Rows from block 9 of the image encoder of a small contrastive image-text model, named by matrix and row number. Each number is 128 + 32 x the weight over its row's rms, rounded and kept within 0 to 255. All counts start at 0. Numbers have three digits each.
After each channel's rows are labels from the 100 images, of 14848, where the channel reaches its highest value: "peak on" is the class under the peak. Only what is clearly more common there than usual is listed. The data: made-up ball-and-stick molecule models.
# pw: pointwise conv (encoder.blocks.9.pw.weight, 320x320x1x1), inputs 0-159

pw.88:115071138155093145114092163094116143099124118098112106112147116123113031157136100133124206163117101092176097174064138122119156160150114117121098123141115188155139107072092132103142158142095139132104064079076077106161120084079133162109123124087125080093165124111125137083146182181107123124148078135215152079115096146171166109090110162130080086147112100086083111126098144078059196192112078113075099170145130149109183153114170123172125135100129120094134092141098156156089047105121088
peak on: orange ball

pw.221:115128161174174090118190131159123168088106135183079132126149198146122197145131143134117138159130170155170071138103192108099121085079121098130110125137116182100158131124155110085042130135107140102099169207116155142136116168143145144088098123133237102110123142094121122127142082107129150064142159138094160061135158179113138160125114150141084127138124093119134153171099127117148179122116155108059123083112133167108123140149145145149091157139133136110116085132087160149108125129161130
peak on: green ball

pw.122:193109175075066154055162176148138118118167149161091153139159151181090178133162143118163094132140094145155099183150163097150066090137119046147108140116173090118163108092101106105110139126096104149107110133124135238105123102144153061126177100164142074117132149156121149196104122091124144150118130092121155112142141095122113146132066219144169120141111072119104119113123167095133092150072132108122160117087107122099166101107143169072117093124137080116143129129140110211153119065115122
peak on: stick

pw.3:100127121193071141116126134136124124149166098109160162088118173155082137082090134104150091133145161125118162075140142131132211130141163112106212149196108075181127093145145175160127126134146126148145093127048095043092119090118141174157220153145178142102112129069094111085120153155094167139147101166116131128168115096129162125149159108094123158123215126137125164122087110171081160119120115169160121142153137131166107107169115139134120121129170126144142062095160137177072158078143090
peak on: red ball; green ball

pw.136:134126124108205092150155090064142125161115103117133132113095171150159154128157163138146191140143142118108117117094168140133066109101124155094194110138133130124150014115087129195154049200158112154097123134137202122068103119111135149116140147113162117121088122116101147121110127148113125129138125149115107168104137208117134143176158114112103123116102124113125142094138153119134095144146203076127093110112151120168193086043180139189151108114125162152154147129130099109117186160124128
peak on: purple ball

pw.72:149137113127061134116110126143159118071122148093158106126110117118134080108075144170121112123106189127134149148103088186079129113135127117147127079145130100084103131096090186167129177129129178154158170081105058132102137129153193195112137134150111147130129172098142173131155121112137176127159123142119116131100184152170113123156115173159151165148140105134136117091125143177126103112123154115144187066110109134089127123142124123122116040129089157107159158147154115188123134162198169
peak on: stick

pw.113:128178146113183151123089113102169116173089142131217138140106180155108147109126143139117103140127137091145144132097095151145186134097142074114122180127151125155136163160142121090107206203138143151136068153191223119225131133166102186108078114162112088134129120134146191133128061105117131103148224126131087156128090092080162077146116168123084131097170117086132100114139111132106119158085173125124169078119126206142133149154114139155131103078063171088151123150144107151118120127099126
peak on: white ball; grey ball

pw.84:134086127100150143089167157073103070161136062106152136147130078098134152155130119169159153121100103159116151164089122157103119129099168124163141088080136100090132141176151211129140152089142142146127113112105110109143148159064162156119136113094101125116113222108120107148131129128113163081089136113064157099101116096117154104110241126108152168129109129070112160144055125149125110113234147117118175137186136141120148125086124182187115120117239119089105107141134130134075176117120127
peak on: white ball

pw.186:155117075156105111159110091162129129102149119129152196120157143206121120119153099100129119130134147128103140101109069080087135091156134197088097134105153119100126129098107128192129131133181110129068122097117200119059145133039099131087107200146142117102100168171107153158063105091122118118083151200130127133123099090102104160078081113149174095128143066140133110127170138014089045163078112162117104162082129142122142149102130153150109129090084120160091084099127058128075084161128156
peak on: purple ball

pw.54:110174080175124092171105124117135175146132088156092112116098090105125072194103131158101163123141122135143086183142093127175174104140133119117045141061107108093144230133080156126124147135151119136070154092118184118066151161195131128136146105086166161134155115090153127170170149100116103107079115122108175150094119102103097127172185149170061162084119122149142115127147109134101178101104156109118129147108101125118152127107065144094115100091142147144145119100137083139140114122106113
peak on: yellow ball; white ball

pw.21:118160120116140090169121142185114000116166167084095164117128089135062145168131097145084097122110080082116140136130164148169102109052122161103159137146133185152122166147104115034094152123157142133065120085153096134118126114123163095126201123094123092120124163141103127122081128125152062134080137131122121109115119084127078161169164139167144088147112126142138125118143097139090102147064153066098151061109131188161159143173056150131144115131144118109125118114115083151144147126178132
peak on: stick

pw.8:145106112106255113103105123145159111124127133142116120107132169118132141106075090157099218125165099165146123144160102125155139112096154117121150182140168107038094140128146131039053125084105152128158159146102143084133150130153112041143197121082149117145136154168106128124071138147112091182159148185110130136199189106104058178148165138153128062150137127094137089125163107104102105141075146106149173076112143123099119128115123187174183132117090097142150119068188140088176126143138118
peak on: stick

pw.126:119133088168131121134134123164106138171099138165167138140192177067150207132127149128170127113119186094203102107116128133164115105160126118106109113144113122126105111130098151123164174141147128134109133100064089138118111195091127114100127132205099138103166098174110120066131137110118143110136134147182128161135142089099179114170153124099139165129168098148094110148113065153141071119082188080152100108105200110115126109141077119124168077062165063154120083132091156132082123118163165
peak on: yellow ball

pw.196:123106100084103176100156105109166171099116103142061135135130085167125142072169133124081174089120150149128144131158109125118099048092186090152122079150171158153096162094125129177106101118158118135139146079119192064172159172134133109176132255135124087133156104076105107103101136109090159136119156136127123124110123096089161178162122114154087075107113120139124071122070108138142102132140103183125116123104118100115114145145185114129094187056080149089112125181174140115109174134127098
peak on: orange ball

pw.203:081109137085128083123142154170125130107151123133096142122123110105110094102160126138129151124134164159131165171175036145108124096075095116130136121166140075118102107136152113180159089122101139153159099117128054120127123118056139072094092127140139154126091112097144148115124134170083255137108121123069159160100107176124119129085097184094130094044100078139153192146130125162171128134101128122115072100111086113119155088131169138137123107106146125142102126110092110094103134136137138
peak on: orange ball

pw.91:178105132080099096113159189129132119085117132155111127211136168089139074080192117104072142128126090122161140120123152126153172102105101117074172131054102107145111148126064125062111110110125139140126075180113135168158110140210084138156147132139152121161132149117074144166100075154164147143122104193154157086106114132154117157111086103135176119139133095129147149109076176041147183122138158131087125175152131099125129197159161074135124079102164192149120123153139119165105124080136233
peak on: grey ball

pw.140:170175160237116126130140116139132137111109115154187111174176144091085135128176091159113125092158128126170098147129143126138079109150149145163123159140134142075124124122152132116111127119157127172125100126119092080140162118127122113157091099101125152204080140081143138138101068124114072116147099122141095165049087127175124071126193114185131118138142115141163122097085140122142148129069107122107127112098170097086093152134113140090157095082176167220144071098095097146107100066153082
peak on: green ball

pw.249:151118117127000077149167100091128128138114138083189124098113165144119083166073168122110107145150140135078141046125114159075158161119094117131175105117125151086152091123176174125119096107150109138137145109109077064153173137131229121104125137091154076128097115108115101109066090124167148140116103149105132111104144092081127119132094095147141137101150128151107119116071082096127136154130104094121125149098154158167124164124170127053134255198129111136164116122083087105134154148110111
peak on: green ball

pw.86:116165178059192115087135162123081169167144134130156085161156140123096092126144153213108148182124129146138124123129184140179163107099139097094148112086085155084097072092096109122137087134143139116177125158137122134214086120151125154081148128137201125126081133107097163126107051119124111076119137146159084116155138154099158094138087052199126160148156102161143095174156172056110167129116109121116106100161084117147110141120059101104147118083135131158101082088116169120160102091105130
peak on: grey ball

pw.151:136135177095090095099135144045044178161154112118110098165096139161075112162133123181111179169180100151091079134144122163173167124097144043077181137128109071140158096126142122104129092107145136112105107110160122157110143155066139111105121119083092106126103130101099129146020102140110107110132120105111133123136109124090104146059083118119137138207075126153167140123149122075120112069065127141163171097175172141119137048083107113127149128117132124129162117101099184163131105098119087
peak on: orange ball

pw.134:111126177124140135140130107120165143116101107113176095103129121132099142123128107117139183135105167132132129112107161136130115133111128150130118142148105116170255130130089165117142119117113131141155145134115169120130121101113151121121088125101129094149129112128127124119137141112141122129123128139129122122141119135117114110156131137129133111134149105116172098123125145142127129147130088106153151112123122131159108166230122112106134119151106121127115109113096146135149130123125123
peak on: blue ball

pw.160:080145102152059129132090160118111116137150101071120241129106125181160118126071126121096139182127134152103154103132151170137165122133143098120128133158142055169166122111177146123181168135112135133104153138157114094065126175102119093117138107104095106143108130131112104130142092152160140106178117228084156114130103078121198148153128062089118126130099158165113137119154121129138136177150173110120147133089167165150127145148128109108142131112110073165147119112037148113026093016136151
peak on: purple ball

pw.287:175191103174180141140146105207097178141119065155115132167128106147127118104109143115072152127157093097103076146139158061104146116143130139157178145061135121143199166204137171144121123097111154170133159144125149066126126167091144109118098100215119122084143124139091156119114104123096103084126125133132096177196110116130115137170130229111173135152104133135184106167095121058078126135129085089124136099171063150085145123117119163110152087094204148147092119121182156092111143167167159
peak on: white ball

pw.265:112155212141164061133097132133134160122095120067123187106139129137126166122121153126138083104194136132120155102154166181157111137149146216148134120130132143163106068157095098087124091121137122192106149151122093098096079146213191133175124099151100131148147083141128117122168083075087083112139148137135103140141092159125122102147168092046170114110137061112130158141117093114105115109126144130120119138114119100144163098161073097113143141147072171087114169129078093086127184133092104
peak on: purple ball

pw.183:097172165178118108113122145134118130095119108155120072096160112099090123077172070159175124158082136137161125133133091106135195108125140189110143141102184158148104132138125096066095114171119130108146165170135201071141123094116129109123107123142092109089199194097094159133169072122210133179089199185078138096050132143120142103116116129118167176151094156115134163134160182161149197099073111091098139109151111211130115159118120098140110119142092147165131110203116160171119163114076193
peak on: white ball

pw.171:135166115117175107155137146150163138128111139180118112160156140166103070141100113150154139116152131075112093119119107081119130095135143131113233132140120109168101129119099144151178170088117175138144153165134149138128144167101135118178132165128098125155104136151127114142142120107144101151151094109096158138121131098092185156144170142163000135133079122151097139117126153142068073149135093131134143157144136131138138120116111132130113088129130172133129113066132130155140128110120141
peak on: stick

pw.191:074175090103124108130155098140118116152127097150151253133038148193122061111121122148088160083102114143145162120130194167151138115115118128155109129215134163131116119105109157112103121161067108171111182158171095141088118139124143094138134113148161121149163060105107092092087203126127124150117072137108103139130129069131088087132138108123116133112131166132085133118109138139079210126153153121160152140167090152104119203156118120095146082118167070130101147141149129128126110063131149
peak on: purple ball

pw.180:126188141116101120121117148064175149068119151142110101098104166115101142100135130120129099125086118099103099100098116075161123105141117068226128118150129093132177108170110162100131166169154127125147127152111106123167175127099128163115122118127141131112153095165077125136107105096141119185115149134142056152129104163098098191108107101165077168162096121117103135084133196147100160097126105129101171105100111123134121148120100113106108158097173125184162112111120122162125084186130100
peak on: purple ball

pw.107:141154105110140162061083090133164109134103114089085104135084113115104170119105161145120204132110141122104154171128115141136151161157109129114140082123156091128109138115108168117172166157201143128136098168089170119144154124125223187154121123114117127152067126182088163099140133138051155081175107138152157097053105111149110137105145147128118117168102113115100097078148155170111140100108203111152155114173147158191098101160141193157089124127132072159155162069146077163110117142152119
peak on: yellow ball

pw.69:101110193107188139161164148096095107172126215116185121124141136109124155163147097128130073142098105124148118098095175128116106123101152139127138117118155086157164102167103130117122136088154149086092080134144131139094131144155093092128173091115154131127147119162160164112121100095169116143088085207133133131135080137208135174144112133175070125107115131141154162111127136126137134153116124115080096099153145194139120045144140124087123133110138119098076140140089078090109113075099113
peak on: blue ball

pw.119:103100169046219088161182107059114160159121119097122166066107164142079138226175142097129121127099122113095121126137176127127136117129103149173108108081101113092119118169108149147128084098119133127123140177135089159163105194175133173152152103156125158081122119121131137110151110121100156153126129120117169142110115153134157109128123132177138151104111154167109120148131142080161053172142048076158118112130122151130159148153132145113135102120133207111160100154150130140121114112138097
peak on: blue ball

pw.258:082138129106082188145146186146174144092146093070039139163136133104141047123119122148147125110138099132110136063188124173130155169078127070105117158124126135099114122138103128077139148128075172076139108132134098095182137132094071162178093073152140099160136187129162119161092100211127134094125125143106117140134050100115083092164086127147160092146048141120159098132088083076118126150108072141113124082092094168143119132110106086095114138085081128193158088114125085115085112165088155
peak on: purple ball

pw.192:138147175151038119144136148161082096074133093131125119126144154123054106129082201113127111088162073158125147168125092145116121112107143155142168156088098155143147136101110086115151151138096123084119149084115136168162124152159067106133148105160091165103090136151109184164126118148069063178174122137209146094165143107063123087134206161098099117116123164170160192116115074120094119142107202170102142159134196158121110178100104112076098106104151178082136081132134126100147099199149137
peak on: stick

pw.182:076138106100094133076084110117061089162183071118125107110140159162110177181125124126156090142112141153165082118125141158083131130130148128177186132152178134086100169135129125139099137135097178112131087106088141174163136136130120153124106114166128108154177059111167112111136117126160160102139110102114148134075113091131126124176180116134123102147162142135174138177159122119111134131083120087146097102169109121072105158159117139160121113147079142145078106136147100185095087133155086
peak on: grey ball

pw.33:157139163143000114092122130178084144078144132177135097161151090145083099147052144151112156104084122151155083078138160135171102099138150144161115137174107144071129155123235127117108092189124157141144109102130113086114121146097114107136186100127132132152124099115079157134143076071043139147140128136125138148122111162097183113140133060178127135136163094146119133148115190121146108147135146156136108099151108102178135137149112140071143173144168152093135094113125107145067108103158162
peak on: blue ball

pw.53:123135133135101131075165101165108073157172127113077109127120164109111107126171088108183148145168076136163167153187092179158121123089184109098118103146133105153118147145104059155136113175091097098101125141164113060134149136173069056125145113114097189165125134110154124058086174102123109151128148162139145096169056147197129102137124146167157105109113094111091135113119113126118122161117199172132101079126104161119180128103128156113130156160201110101115156132120087134144077117122082
peak on: yellow ball

pw.68:098089176095200123105121070134151143166181139196181134075145182180146120139143155158140123132154128109166102109151123105166149100190081141144133137135127114171092108064122116128168106114080110118162054129125079088139115158128131139169167167086112144108118161151154186171113155113051129128105089132134104149140113156087106176141103083109180134175157062128132107115147180126194088170139181157143145112125137125107137109087093138134125125112110136145059117108186130080080154109134139
peak on: purple ball

pw.278:100121248116220120130176171144163170108156109087146092102128137140086077034151083166095129176066169112071123095111093146082120165112148221134166114093087142149173128147133052084127129150114115204107144138146169072112141159164131158091140138123152113150068130123138166195138119155060115123161160134076169135147135130131110143168135086118147152116151151113131144116113089201122134120141125117141125116180145228122077122132131068113143098125118170158162139124129085176168111121138150
peak on: blue ball

pw.109:114101185147115120090132141153139112185101179164131119182095121162135158146117146102188098176171131088073122193160070139172130116163074100121130117115090093106108133125148129148109117118121160110149156146112094090055134149099131141126170194123121102144108145168103156119124066191098085123104130108160111112077114118173126162133018107125084129112214113127151107113111142240173094121172161148136101093121123131160153121118080137149132089121104114157127093117136119172146106072154100
peak on: red ball

pw.127:145115113142096155090106129062171146074120057162120090130128120130133132141153137107128143111115165126132122193114134074112114195081120112122099167159170111147128226088156081113084143157104087147125151173122104106116137138103009102139110112138110059160103102137125159103107135110152128130142105102152115141075143130137137132184074086121169134146203117130186085162152093138091111112124162150091119141086122122105155095157128111101113128147129127160128191137099122074128075171172098
peak on: green ball

pw.61:145176093162069166155133112128187116134109106109180106148121157133142125158143159133164085078119124156088102192098122167149123142154135135103145086157180134150127061100059097146137158129072124112101119165151140148178149107149115163127137143085133121121108114102120132091145143153129104137115164085059155164159109185177121152129143194114142113184067087089092104042125080158147130132099183103167092158061096126117142140125070105071116226110121141119100115092148123131111121110118131
peak on: yellow ball; grey ball

pw.310:138147134154146095095051099186134134099103114121111125098120118161127101163116092110123110156035176126113106090102147138087120112089125124103108085057098168124110170143103123077082111110080092191087118133113126037097120100125074167119105136191089121147154104099124134122121118105115158164135190077077141147128136206125120060105150143160173165101105109158128127101100166128129162158144110124122169136138119122130139142115102171096101086091116102231103125106070181155111088159135150
peak on: orange ball